Weights of a small sound classifier.
Training: adamw at rate 0.00071, 7200 steps, batches of 128, held-out accuracy 98%.
Data: 78125 training examples, 11.8 epochs.
Rows from block 5 of a small sound classifier, named by matrix and row number. Rows with one number belong to one neuron. Each number is 500 + 40 x the weight over its row's rms, rounded and kept within 0 to 999. All counts start at 0. Numbers have three digits each.
After each neuron's rows are labels from the 100 clips, of 14976, where the neuron reaches its highest value: "top examples" is what is common among them. Only what is clearly more common there than usual is listed. The data: struck, bounced, scraped and rolled objects made by modal synthesis.
# fc1: MLP up (model.blocks.5.mlp.fc1.weight, 2304x384), inputs 0-191
# fc2: MLP down (model.blocks.5.mlp.fc2.weight, 384x2304, transposed), outputs 0-191

fc1.571:548500500500424500500500500500500414500500500579425500500500584500500559578500500500500500500500634500500500500500500581500606500500500500500500500581500549439500500543500500500555500421569500457500500365500500500500500500500500500500500500500500500430500500447500425353453564500500500500555500440401500500579500500500500574568500500500500455500500452500591500500574394500455500410500500500500500563442429599500500500500500500500544631540500583500421576500549436500500500500500500544500500500500500500500500500500500500564567500429500500500500500500638348500500500500500500500
fc2.571:500500500500573575500500500500500500500588500500500500500500500500500649500500500500500500500500500500500500500500500500500500500401594500500414500605500500500500500500612500500598500444500500438500500500500601500500500500500457576500430500500500500500500500500500500383500500500500500500500500500500500624500500404500500500500500500587500500500500500500500445500500500500410500500500598500500500500500500500362500594500500500500500500500500500500500500500572500661500500500500500500500500578500500500500500285500407500500706500500500500500500500500500500500500500500500500500
top examples: hard striker; steel-like damping

fc1.458:543500500552614552500500500500559406500500500500500500500628500446500500500431500500500500500500601500500500500571500500500500500608500500500500549500542556500500500500500500500500500429500444423500560577558500500500500500500500558500500500500500500500500500500587500448500500441500602500500500500500500500500500500500500500500500500500500500415575500500500500500434500500500500377500500589500575447441500500548500500500577500500570500500500500500358500500500500500500500500500500500500375500500500500500555500500500500500500448500500500398500500500500500435500500500500500570
fc2.458:500500581500500500500500500552500500443500500500500500586500500500500500500500500500500500500500500562500500619500500500500500377500500500500577500500500500500500500500500604360500500444500500500500565582500500500500500500500500500500500577500500500500588500553419409500500500331596500500500500500500500500500500607586500399500500500500500431500500500408500500500500500500392500424500500500412500500500500500500561389500500500434500500500544500500607426500500500500500371500500500500500500549500500500548500500568434400500500500500500500553500500500500500500500594500500500576
top examples: steel-like damping; round plate

fc1.330:609500546561500447423500448500500430500500500623500500500563500500500500500500500500439500500396500500500500550459449500500500500443429500500500458609500500403500500500500500500500500500500430500500500500500500583500500500500500500408500431500500500500436580569500500500500500500500553500612500500402500500500500500500500500500500500500500500500500500500445405500500500500500563500500500500500350500500392500500500500568500500429500603500500500500500429406500500500500500574500500500500500500500571500500500500559500500500500500500500583500356566500500500500500500595500500500
fc2.330:500463500500500500500500500500500603464500500500500500500500500500500500500607571500500629500500420552600500500553441500601416500500500500578439465500549500387500500442500535440500500500437551500500500500500500544500500500500500630565500500500500500374377453500535500500500500624500500500414500500560500571500500500500500500500500500416433500500429500500500500471500500555452500500500500500500500500500500500500500567500439388500500500500443500500500500476500560500500563500500500461500500544500430500500500432500500500416500556500500500500554500500448500500544500500500586500
top examples: large; action: scraping; ceramic-like damping

fc1.434:540546440500500500500500500500438399500500500500500500500500500500500500449500500500500553500500591500500574500500500500500583598414500500572500626500500500500500500500638425422500500500593500500500500500560500500438500500422500500500500390500500500500500500561500500452500500564500500500500586570500438500500416500500500631500500500500500500500500442500500500500549451500500500500500500500405500500500408500500500500500500500500564500500551500444500500500500581500500575500500557500500500500500500500500454500432435500617500500500500500500500500500500500500500500575582500551
fc2.434:500500555500500500500452500552600500500500500500500500500438408500500500500541385500430500500500367500500460500500500500500500367565500389500500500500500585577349500540500500500500568500500500500500500500500500500425500500562500500500423586378500500571500500411500546500500500500439434500500564500561582500457500500500500461500500500500500434500500500500500500500605500449500573500500500500500500500500500500500617412500500500500500420500500579500574500500500400500500500500467500500500563500500500500500500500500500500500567500500500500566422500500500500376500500433500500500
top examples: white noise; clamped rod

fc1.135:500500500500500500606500578500500425500500500500500500500500500500500500563500500594500500500500444575572410500553500552500500500500500500500500500500500500424397500500500500439500500500500500415411500500551500500500500574500500630500500500429500500500433500500500500500366500546500448500500556430500500500500570500500500570500500401500563500500500402500500429500454500588500414500569500500605500500500500500500500500500584500500562551500453552500424500500544500500500500424500554500621455500500500500500556500500500500500500602430500500500500500500548500500500500500500500562
fc2.135:556500665500500500500500500419467600500465545500500500500500500500553500384500500453448500462500500500500500500500500561500500500601500500500500500500500500500359500593461500500500500500500500500500500597500500500500500500500438500500500500450539500500551500500500500500500500500500441500500500500614500500500552500500500500500500500500500500391387500500500450500500500370500500500500500500500500500500500388500500500566500500423500500500500467500500500394500500500500500500500500365556500556500500500500500500500500500500412500500500500500500500500500500500500472500500430500
top examples: small; text has "noise"; steel-like damping

fc1.753:615566404500500500573500500500500420435500500593500500455500466500500500500500457560500500500500500500500572500500500500500500500500500556500500500500542551500500450500628500500500500559500446500500500436500500458570500500500585601500500500500500500500500500500544500500540500500455457572535591500500500500500585441458445552500500500591500461500554546500500577500613439500500500500500500500500500500440450593500500500500569500500580544500500500500426500500500500500500461451500562540500500461376500500500555500405467453500574447500500500462500500441555439444500545500580500500
fc2.753:537475519454456500435470402403500500552518452561565500500472538500562548437500448500500500414446500500547540500521500500538511530465440457463500548500434500500532500548534484450567469568526442500549500500500500500485500500500500517451484460500500408529466564486500500547536500460500500500540439500447558461500438500429435459500472431500500500528500530500542500510530500500500527477500500500500535448556500500436576480540500539500500500571441500449548444441500500448470546500452500500500570558514548500469427546532572525441500500536473500568469612586432458500544500574440535500
top examples: bouncing; ceramic-like damping; material: wood

fc1.250:500500435500439500567500500500500500432588500500500500500500500500404500545500500500500572409451613500500500500500500500500500500500500434500500567595500500500500500500542459500553500500500500500500500397500500500429577500500500616565500500500500500500424500500500500500500592500399500500500500500500433500544500500435500500433588500547500561500500500584563556454627500500500646500500500500461436500500500500500431500500500500500500500500500500500344500500500500500500500500500500500500549500500569500500500500451500500500551415500500434451500565500601500500500550569547453640
fc2.250:584500500527425500445500500500536551500529500500500456500500500475500500500500371500451500500500450548500500500558500500500500405500500450407500500581500500500500410554500563500560500500500457500552500500500458500468500500500500560441500551445449500500500561500500526500535500500500500500588500414500500500500476500500525500500458500500540500557500530500500582500545532473500548402500500560555536568450500500571602434500500500441424430500500596500500552500570450416439438459500500459500568500590546500437500500566500500500500416500500500500500607500500460419500564500500500542
top examples: wood-like damping; one hit

fc1.158:583419580500500500500500500500556500500500554572500500500500500500531500500500500467500500500500500500500500455606500500500500500500539500500405500500500379392414500500500500500561500500500500500500500500571500560424500500500452544443500500500500500500375500500500500500387500541421500500584500459500500500458500440500500500500500462543500500500438408567568408441559500500500500500500500500500381457500394500500500500500500433500500500500500569500500433403500500563500564569500500500500500500500538500431500500500500550500500500500500500500500500500500451500500500500543500500
fc2.158:412500500500500526579535500500500483420500462408500500550500573517500562500500553500500500567500500500547500412442500460500500500450500500500500439500500500500439500500500500500500387449500500595500500500570500500500500500500500500604500500500487500422500422603500406555500607500500500500457532500500467543565500500500544513500500549422443500571500403500500458500500500563500457443558500448500500500500455535500500451500500500500500448500500500500500500500500500559530500462500500500500410521500500500500500472500500500500414592500500500500534376500559627592500500500559608500
top examples: clamped rod; ceramic-like damping

fc1.223:500472500557500500500500445500581414500500500610500500500500500541500584500425500500580500435500500562500500500500500500500500500574605401500500500500500500500500500500500500500500560500500500500500416500500500500388500500500570409500430429444500436410437500500542580500500500500416463500500500500500500500500500500408500500500563500500500548500500500500500500345588500500500500500500500500420500500440398500500500500500454500500500500546500500500500427500500500558553500442448500500562544500500500500500500500500428500500582410500500500400500500424500428500500601500500500500
fc2.223:406500500500500500500500500500640500500500500500500500500500500500500500500667500500500438500500500500500500500500500500500500500500500500500500500500500500500419500500581500436500500400500500500500500500500500500389500500500500500500500500428500500402500500641500500500500500500500500500500437500500500500500500500500500500500446500500500500500500500500500500388500603500500500500500500500606500500407500500500500500500500500500500393500500389500543500500500565381500500500418500370500500567500500585500573500500500500441347500500500500500500500500500500500500405500500500500
top examples: small; action: one hit; pink noise

fc1.277:500500585500500500500500500500500500500557500500427500431500500500433558500500444500500500500500611500500500408565414500500500500500604500624438448500500500500500500500500500500621500500457500500500428440500500500500500500594571500500500500457500500500500500500500500500500500500571500408500500416559500500500439500500500552597500500500500500500500462500500466559500500500410500411500500500432500542500500393500500568500500500421500500552580500500500586500500500577390500580500449500500500500500568395500500500500500572500500500500500500500500500500500500500443434500500570500
fc2.277:481500500500446500448500500500388500500500500455372500635500500372550500400500500500500551500465500500500500500500387500521500500602461500500594474594600500500500500500450500500407500415439500395500500500500553529628500500548439500500568500447500545540519500433500500449455500409500500462500500500579500500420500500562500500500500500447500500500442446471500500546455500500443500460500500500500500500500565454500426500500500500500500465500500569500500500500500434500393500500500463500500500500561500500500477440555500500500600500402572500500535473548500580500500596500446500500
top examples: large; rolling

fc1.461:571538571500500530500500500500500437500562500500446442500383551500464500500500500500500500500500449500500500425500500500500500500563500500500500500500628500500500500500500500500578555500580569452451500432500500432434500500500417557500500635445541500395500500470500500500500536545500500500463585454500431556500500500428552548500500500378500500500500542500500500500500420500500471458500345454571452500447447500500500500583500500500500500500585379500500500460534543500500500500500500566500500553500500500500591500500500500500500500500500585500500454500500500500500447500558572500
fc2.461:543462500531475500500448462518500469539520423444404500458467500500500500468450450399471431448500500500453500500472559470500545500427457500500500603500500423542500525500556518500570500581587578500435500522439416437483500500500408500527362500545531500500500500500500500537500500500500523500422537500430459540500443500500468500500515529500500533566562500500529437547500585445469500500471500409453551528566500531521544500564466542500500500500500500439533500500416461554587434500458543587500545500500500533500463479538543551566474500570555500422479500500474500476459500547441564454
top examples: white noise; one hit

fc1.205:562500500500500607500500568424500500500500500500420500500346500500605500500500500500500500368500500500605500500500500500500500500500500435576500500500500500500500500500500500556500500444500500500500500500500500500500441500500500500500500553500500500396458586586500436500500500500500500376540417500500500500500500500500500500500500500500597500500500500500500444500500445500500500500500500582570500500500429500500500566500392500461500500500500557500500500500541455500445500500500500559500500580546500500500500500567432553546500500439500500500538539500500371500500500500554500584
fc2.205:500500500500623500500600644500500500500438500500500551500500500396442500500500500500500456500500500500431561500500572572500583500500624633500500443500630500500466500500500500568397500500500500500396500500622500500500500500500500500459500500500411583500500500445444500500445619500500398500500500500500500500500569500500500500544500500564500500500450500500500500600500500393500368500500500500500500500500500500500500500500500500500500500500500500500500500500500500500500500500500500500560500500500500500500500500386393500591500500500500500500500500500532500500500553464500500597
top examples: hard striker; small; string

fc1.108:500460500500455500500500500500500446500561500500450500500500500500500600500500436500500500500500643553500500500541500500500582500500606500555500500548500592500451500500500567500500500500500500383500569407500500500419570433500557442500500500500500500438500500500500500389404500457500500500584500421500500500500500500500500579555569500500564500500574500500500500500602399583455500500500548591500500500500500576500500500500500440500500594500500583500390500500500457500500500500500500500566452500500500416500500500500429446572500500500500500500500500500500500433550500604500500500
fc2.108:500552500559500500500500500568616500500500500500500500500500500440500500500500422500500500500500500500366500415500500500437500500500556428500500534500500500500500500500500500500500570500500500500500500500500500500500500500500500500500500648379500500500500500500500500500500500500500500500500500500500500500500558500500500599500500500500500500500500500500429557500623500443500598426500500558500500500386500500500423500500500500594500500615500500500500500500604443425500500569500500500500545500500588500500500500500500500500500500500500500500438500437619500414500500500500366396
top examples: steel-like damping; reverberation; text has "reverberant"; text has "room"

fc1.541:500543500500500500500500576454500500500560500500500437500455500380500500439500445500500500500500564500500548500500500557448500500500608439548500500500555567500500500566551500500500500394500500500443500393629458563425451500545500500448449500403500426423500500500500500500375585500444500500500500422541500500500500500500500500543397500384599597500500422500500500443500500561440500500500500500424448500427500500556500500440500500500500500500500500500500500500500500500500500500500500500548500441500500500563500453500442500500500500500500500557500500500433500500500410500453500500
fc2.541:500500538500500500608500500380500500500500500500500500500500500554542561545500500500534500500500312500500500500500500500500417500500500500500500500500541500500500500549500500500500500500500356535596500500500500500500500500500561500500445500500500500552500500500500500500500500500500390500500500448500500500500500500451500500500500409500500500500415500500500500500500500562500408608500500500500500500500500500500647423500500500369500500425500500565500500383500545500500500500500500368500500500500500500386457500500500500500500550500500414500500607500500500438500500500500500500
top examples: clamped rod; small

fc1.127:584500542500444500500561500450500419500500558592500460458500500435500500586500500500500500500500579500427500560573500500500561584500592444500453500500500500386500500500613500440609500500571500500500500500593500559500500500558500500408500563500500500417426500454500500429500586567500500500500542415500422500500500500451553593536500500500500574500500500500500500500590547500417500500500558500500451500500500500565500500500500422500500579500552500500500500500561500551459500500450500500555500500548500448500551437560456500500500500500435500500500563500551500500500459500560555500
fc2.127:532500500449500500500500500434613500550547393500626500410436564500500478451553500500447500500500416555500535500500500500500500500500500405500500500500571450500500500587500500500500557529500500500500500449587500500462500455500500500500437500500500500500471500560500500551500500500468500549500447405500500500451535500431500500563441500500500500500500500500456500500500638500500500500500500500500500500500473546443500438500428500500433500500500454458500500440500458432535500448423500500500553598446500544500573500500500525442426437500451582500500565500500500500543540500469500500
top examples: small; one hit

fc1.256:500500500500500500500500500500396500559500500500413433500433500404500500500500500500500500459453565597459450500500500500500580500500500500577500556500554580500500443500500563500428500500500500396551548500593500500500447562500500543500500559463500500500500554459445461371500500500500500500500500399436500561548500500500500500550500500500500500500446500436500500500500500460452500428500543500500548581500500500500500549461500500462500500500500582500500552562549450500415500451500583500555500547590500500500500425500500500500500500500500458500500500434531500500552500452500444562
fc2.256:447500535453500500500500382430500500500462500500500500460538500500541500500530500500500500500465500461500500500500376500500500500500469500500554500500457427430600500500500500365546500500500500561544423500500601537500500500471500500500535442500500443500500500429557561556500533500467500500431500500500500500500469500500415384500500424575434500547430500500435500500603566586500500589500500500500571471500500500348380469500445500426500500423500464500500500500500564500500500500500445419500500500500432442500500500500500412500470477500500500500500500500500500500500562500431576395
top examples: small; plastic-like damping

fc1.429:500500500500500550500500442500500399500500500587500453450500500500500575557500428500399500440420500500500500500500451500500575561500552414567500500500500500500500500500566500456544500500586500500500500454500500500500500500598500425500420500423500500500415500500555500500547544500437564550500449500500500500500500500500500500568500500500500500500464500500421500500599428551500500561500500564500500500500500500500451500500566500402619585543500439432453500454500557500500500500500563551500552500500570441500500500500500500500500500534429451500466540500500500420500562549500500500
fc2.429:470406547500500500500500563500500571473560500500500500534588500500500481456554500500471500500500415537523392500500568453500393500556500449539452448500500500500500500500500541500500552473500500500469500500500500518500500567544500569615500500453500472543500452500500543500443500523468464474476500500573468500500500500500597500500500557467500500500414449444577500459500500526500417500500500500568500557392591429477500500500500500500553500500536500500500582411563500481500500408419500500564500500500500500500557500566500500445500655446532500533500500500557500569527500482472440475
top examples: large; ceramic-like damping; action: one hit

fc1.389:556500500500450500500500500500500444500500500571500434560500439500500500558500500568500500462500500500500500500559557439435500500564462405500500592500500573407500500500500500500549500500500500500500500463500500500500500500423500563500500556500500554500500581500500500500500417500500572500543573452500500451500566500358500500500500500603500435542572500384537500500500500500500500468500556500574500500500500500500500500500500442500500546646500500500453624450500367500500431500540592500500461500425500500500623500500500500500500550500500500500500500500500500565441500584559500560
fc2.389:500544500500500500500500500576500500563444589500500500557552439500500399500500457500500500500500462572427500500590529500500441552500464500438576500564589615500500500500518500500413500500500543500500500500500500598500500500500500500500544500500500555500500500500500500410500500500437500500500500500500460500541594500500500558433500500401500500500500500500563539462500500500500500500500500500388500500500500574575550500406500500455500500444500586600500500500500500500500463373500500500500500465500431500441500500500500500576500500586500500500452500468500500437459500500500500500
top examples: white noise; pink noise; shape: clamped rod

fc1.126:500500500570404500500447500500500398500500500543500500500443500500500500500500500500500500500500584500445500553561500500500592500454500402500500500500500430423420573500564570429500500500500500500500457500500500500500500558558500500500500429500500500500500500500500500500500500500500417500500558500500500500500572500408500500500500500500500566500500500500500500417592429500500606500500500549500448500500412500500401500500500454500500631545500500500451548500500500500413500500500500567500500437500578500500500430500500455584500417573416571500500500500610554500500500500590500500
fc2.126:399453500500369500500500500557500500408500500500500500500500500500500500500500500500500548500500500500500441500500500500576500500500500500500426358663500500500500500500500500374500500500500500500500500500500500500645500500500500500500500500500500577500500500570594500500500500500500500500500500500500500500500500500500621500500500500500500500500500500379500409500500500500500500500500500610500500552500500558500500500500500500500500500562500539500500500386500500500393500500500500500500500500500500500500422500500500364500500500419500500577500500500500500582500500500500500500
top examples: wood-like damping; plastic-like damping; rumble

fc1.600:572459615500459427500500387500500457500500500566556500500500500500611500500500447500500457436334573500500500500500435500500580500500538500500500500582500500500438500500500500372551500500500500500500500500500500500500500500572500500366500500467500500500500571500500500576500500425567500500500500500500449500500500549500500500588500434500500500500500434500500428500571500500409549500500432500500455500542500500500456500548442429445500569500500500453500500415500500500370500559500500500500500500500500410500500500500500500500566500556500500500436500500500500500566500500500538500
fc2.600:435467500500500500500500500500434500500500500500500471533530500500500500500500566563500561500500500500500500500500500500563500500551500500569468471500500500500500500500500444500395500477500500438518500500500500500553500500500562500589500354500500500500500536500500500467500500564500500500500500500500500500500500500500555500500633500500500500500500464500500400455500398500394500575500409533500500456500500500500415559500500500500588500500593500595500500424500500500500600500500440500500500500500500500572500500500500452500576596474500500648500375500500500500500500500533500500
top examples: bouncing; large; ceramic-like damping

fc1.459:500500500500500500500500500500616445500500500500500500500420464500500500500500500569500500500500500500500500500500500500500500458500566393500500537500564500500500500500581500500500500560500551540548500500500500446500554412500500500500500537500500434500500500500500500458500500543500500459548500429609404500446435500500500549576500500500500500582500442500500577500500500500500500500549553444500500449500406500500500500500436500500500500500500500437500500500601567590500439411429500500500500452500500500500621500615500500500500425500441500435500500451562445500500500500500646500
fc2.459:500500524395451500500500454427573526575500500500551500500500500500500446500500468577443500500595415500500500500500447531500452500500500423383604500481500500500500500539395500500500500544426469500608500500500546500554500420500500418500531552500500459500500500500500552545500500500500489500500465467544553442500500500538500452450500430500500460500500500534500500455500463581625452598552500500526500400500500500438500500539460500500500537500404437500500500500500500361500500500500500433518500438500446500418536632500500500500500500500500560500462500500500500500424500500500500447
top examples: small; repeated hits

fc1.209:611438500500500500412500500393409500447500591500500500433500392500571500500500500592500500500500417500500455343500500500500500549577500500574500500573500566431433500500455500500500500500500422500500500500500500500500434553500551500434500500500500500500379500500500500500500500500500500413500500500500500500500500500500500500500571434500590500500500500500500422500500396550500500444566500500500408500500392500500553420500500500500552500500560500583500500500601500545500500500500500500500500500500550500500500500500500500500552500500500500500579500573500500500394421564500500500
fc2.209:500500500500500500500559500427500500561579500454500468500500536500500500411475500500500472500642500500500500500500500500500500500500500448500500500500621500500500500579500554500362500500500500500574557500599500500527500500438429469500500500500414500457561500500500500500500542500500453481500500500500436620500500500397500500500378500401500500514435500500532500500500500458500500500500500575500564557500477500555543500500426500543442500500442500500500500500500500434462500455500431444500500571500500500500553500500421500556500500500500555500500500452500500500500583500457500500
top examples: clamped rod; ring

fc1.159:598500605500500597582569500404558500538500500668500500500500500500588500586435446500500500500500453598500500573500500500450500500500618425500391500500569500500500577608500394500500460500500446500500500430557500500418500500538414500387500500500500500500500500500500500421500500500500451500555500500500500500500500500500582551576500500500500500500500456500500500500581500500500500500451563466500500500500500500500446432500455434500500563427500500500407500500562500573500500403452500500500500412500500435448563500576500552553500500500444500448500500500500500500500500500500500500
fc2.159:500500535563500500587595500457569500562500500551500500500500500500500570500500500566500500466531418517526500500500456500500500500500500500387500500500500500500500481575500500500451500500575387500603551500500399500442538500500500443500412500500500500500500500500576500500557500500500385542500500500500500500500500500500500500500500500500547500500500433567500551500500500500525500556500500500537500500500500500552598404500462500558500577578413500500441500500500500500500500424455421458573500500500500500500500597500500500432500500500443500500500529500500500500500500500584571500
top examples: small; closed tube

fc1.661:500420500500500598500500500408500500500500500565500566500500500500500500556500500500500500446500500575500500430500500414408500500500500555500379500556500500439500500564500500500500500500500500500406417455500500500500500500500500565500500500500405500453401500462500500454449610500500500424458500437432500555500500454500500500569500453444602500534500454500610500500543423500500500563500500500500443500448406500500500500435500500500568572500500500500580500500582500500500500439500500539500500450500500500500500500549500558500500500500500588500500546500500500500500500500500500500
fc2.661:475500500592500500578586500562500500500500563500500500593500500500423500500500500444537500500500500500500500457441500500559462500500500500500500455500500500571500572500500500551412442445500444564500532500590403397500500500538411424500500431404479500500500500500500429500500500470500500539500649500538443500568520500500610500500500594413500500500474500500500584500500500574500500546451500408500500500500500500535432500437500465582500500562500500500500500500500500434500500476500500598500437500500500500500575500500500500437500500500451500500500500461500559500500500420541500500
top examples: large; one hit; membrane

fc1.308:500500552500444500453500500500500500500500500500500434500500558500567579500500458500500500500407500545500500500500500500500586500500500459500500500500500500500500500500500445393500500500500425500500500460500500500500500500500500500500460500437422600429500576446405500500500500500576550500500500500500500500500500500500500500584500500500500500500500397500500442444551452500500500500500500500469453500500419500500500500562385500500560500500500500500500500500500500570379500500557500500500500500500500386500500450500500460500500500539500500500425500500500546500500551598500500597
fc2.308:409402500500500500500500500500419536452500500500500500500500500500500549500547548500500573548500500462500434561500473500578389500500465500546410421500500500500542500500390500500407500445431500422500565500500500573551500500500587500554500417500500500582500500500500500399500500500462465500500500500500500500500500500531546500500500500500461500500432457500500500500500500552500500571500500547500500500500500442565500544500500500500553500447609500574500500418500500564500565500500405500500500500500603500500500413500444500437600570436500500500534425500443555500500541447500456500
top examples: bouncing; wood-like damping; membrane

fc1.727:578500500500453500500552500500418405433500500500500500500500500500500578500500500500500500412500612500500500500561500500500575500500500500553500500590500500500438500500596500389549500500500562557500500500500500500500500500574500500500447500500500500500560500500500500500500500500500500500500500500500446500500500577500500500554500500500500500500500416500564500500500439500399500500500500500439500500500466584500500500500500389380632611558500500500500500500500571500394500589591466500500500500500544431500500397500500372500500500456500500500500500500500500500500438500500500500
fc2.727:462372589570500500500500500500369500500588500461500500500500500500568500500500500580500500500500437500523378500500500500500445416500500500554366500500500500500500500500500500500500500500500500500500500500500500500500587500500500500500500500500500500500500419500440500359457500500500500500500500500577500610500500500500500500500500500500500396391500500500500500500418411500500500500500500598500500500500500500500500618500500564500575500500500593500500500500540500596500500500500387500500411500500500500561500286576500500418657500500605500586500500500500500500500500500500500607
top examples: bouncing; striker: soft; ceramic-like damping

fc1.386:555500500500500555500500500451500420500500567548500500500572500426500500500500444500500500452500500500500500500500500551500500555546552500500500500500500426414500578500500500583600500500500500500500428500500500568552500593500500563500500621500500545405500500500500500500500500500500587434500500500591500433444429500500447500500500500500500500500549500375500500500500500500500556500500500500500500500500500500500500500583598500500597500616500500500500557425561451500461500589500616603500500574500500500640500500500500405584541575500621500500500443500500500500500500617500500500
fc2.386:500500500642564500593500500500500500500500500500500500500500500500500500500500500380603408500500500401404551500500500500500500500376568500500500439500500500500500500500574444500500500500500500500410500557500286442500500579500393500500500500500500500500500500500500500500500500500500500500500500500500460500500500500628500547500500556449500500599500500500551500500500629500412500500500593426500500548500500500780500500500500500500500500416571500591500500500500500500500500500478500500500500500500500500500500500500500500555500500500500500500500442413500500500500500500500500500
top examples: steel-like damping; round plate

fc1.627:627557500452500583500500500500500368500557500609500500500500500500500573500500500500500446500430566500500558500500500500500500500500554500446500500500500500500500500500619500403500500500582500500500500428500500500500500431500500500500500500500427599500433500384500500500500613433500500500500591500500500500500500500500500500500500500500578500500588500500500553411565500548500500500500500500400500596500500559500434556566500500566500500500500500500422500500427500500500500500500500500567500565429500500386500500500500500500500500500500500500451573500500500500419561574561500500
fc2.627:500500500598500500500500370500500500500500570500500500500500500500500500500500500500500500500500500500500500500500500436500588500500415500500500500500588500500500500500618500500500500500500500500500500500500444500500500500500500500500500500500500500500500500605500500500609500500500500500500500500500500500500500500500500500500500500500500297602500500500500500500500577500500500409500500500500500500500405500629500500500500500500500500500500500500554500561598500500463422500380500500500500500500500500500500500500500500500500353500421640500500500500575500500500500500500500500
top examples: wood-like damping; closed tube

fc1.582:618500500500564500500602500500500444500500500500392436500436500500500500500449403570442500500438575500563500500500421438500500500578543458500500500572500500500500500500500500500500500425500500500500500448550500500500500566581500500500500500358500500363500500434500500500500500500500500500500571424500434500436500500446560500591562500500565574500500500429500500500445436500415500500554500500500500500417403500500500500500500500418500500500559500425500547500500553500404500500500500598500500424500500500500500433500500500500500500500500500500500585500500500500500457438500500500
fc2.582:500500500603593559500500500500500500500500374500500593500500500500500500500500332500500378500500354500500408500500635563381500500411500500386500500500500500500500500500500500500500500500500500500500500500500500381500500637500500500500500561500434500500500392500500500464500500500394500500500500436500500550500500500500500500500500500500500412500562500500500500500439500500500420500500500419500500500500500500500720500500500500500500500500500500500592500500500500500500500422433500607500500500500500562500500397500500500500624500500600500500500500500649500500500500500500500500
top examples: bouncing; glass-like damping

fc1.598:557500500500500500500500578500500404500500500557500500500500500557416456500500500500584500500455500500500500500500500500500500568500500500500500500567500500438500555500578500500596500432500500500449446421537500500455570500500500500500457500500591500418500500500500500454500500500500500545451500500449421500457500500420500586500500500500500500500624500500500414500500500500500500500456579500500432500500500583500500390500500500546500554500500500500449408423437563500500500500500500556500500500500500500500500500500458500500547587500411500500500406500573500500500500547593500500
fc2.598:500500500500572500500500400500500500540500500500500575500500540500545500500500500412500500500500500361417500483500500500452650500500500500500500500500500500537500420500500500500530500500500500500440500500500500422600500500500500500500500500500500469500500500500500500500500500500604500500500575500500500500458500430544500500478500500580500500500500500500500500546500528432500500500423570427500500500500500500500500570544500500411416500500568449500500500500500500500500359612500624500544500500500500500500500500500500500559500500577500553447500500500590500500500500500500403500
top examples: white noise; repeated hits

fc1.375:573500500500500500500500422500500421500500500500430373500500572500580623500500500571400500500500592500500500500500441500500574432500500443500500500557500606415452500550500500390500500500500500426545500500578500500594500566500500500500500500500500500438500549500500500500446500500500500500500584500500452500500500500500500500500500500500500500500500437500614500500500406500500500500555500607500500500412500545500417500500500500500609500500500500500500548500552500500426411500500500500596500561562500500500564500500500398591500500500500500500442500500500500500555573500500500566
fc2.375:372500500583500500500500500500500500500500500500500578500595500500500500500500500500500500500500500500500465500500500500500500500500500500500453500500436419500500500500452500544500500500500500426500431500500369500605500533500500500500500500500500500600500424500500500429500500500500500420500500500500500500500419500500500500500443500500500500500433500500500465597500500500500500500500500577442500591500500500639500500397593500427577500397500500500500500500500500500500500500500500500536500500500522500500446500500500500500500500429500500500500500581500587500500500500338311500
top examples: small; rubber-like damping; action: rolling

fc1.687:500500574578500500443500500443500500500398500500500500500500500457552500500500500500500578575500500500437500500500500500542500562500542500500423500500500500500500500500559500433500421500500500590399500500500448500500500500588500500387500500420468447500500500500500500500500500500500500500500500500500500500542500428500500500554500376500588500425500500500415438500452500585430556500500500500500440377500446500500500500546451500500551500500500423500562500500564598500500612500500500560500500500500552500500500500552500500500500500500500500566500500622395500500560395551500500500
fc2.687:500592500500500478500500476435500500500500587500523561500641500500500500476500500441575500500428500378370545421435468568500490500500525500500500500500500500500500549500463433569500500542500432539500460500500500500525407547500500500500574419500500500530500500500500500500583468537425500552500500554500553429500473404540452500521527500561500556469445500500406500500500500600500500515500556500500500439500500500500500500500600523433542500500450408500432408417500500500532555546546500500483500461500500575500500500431551500500500472500500500456566500500500530500434448500500457415
top examples: clamped rod; bouncing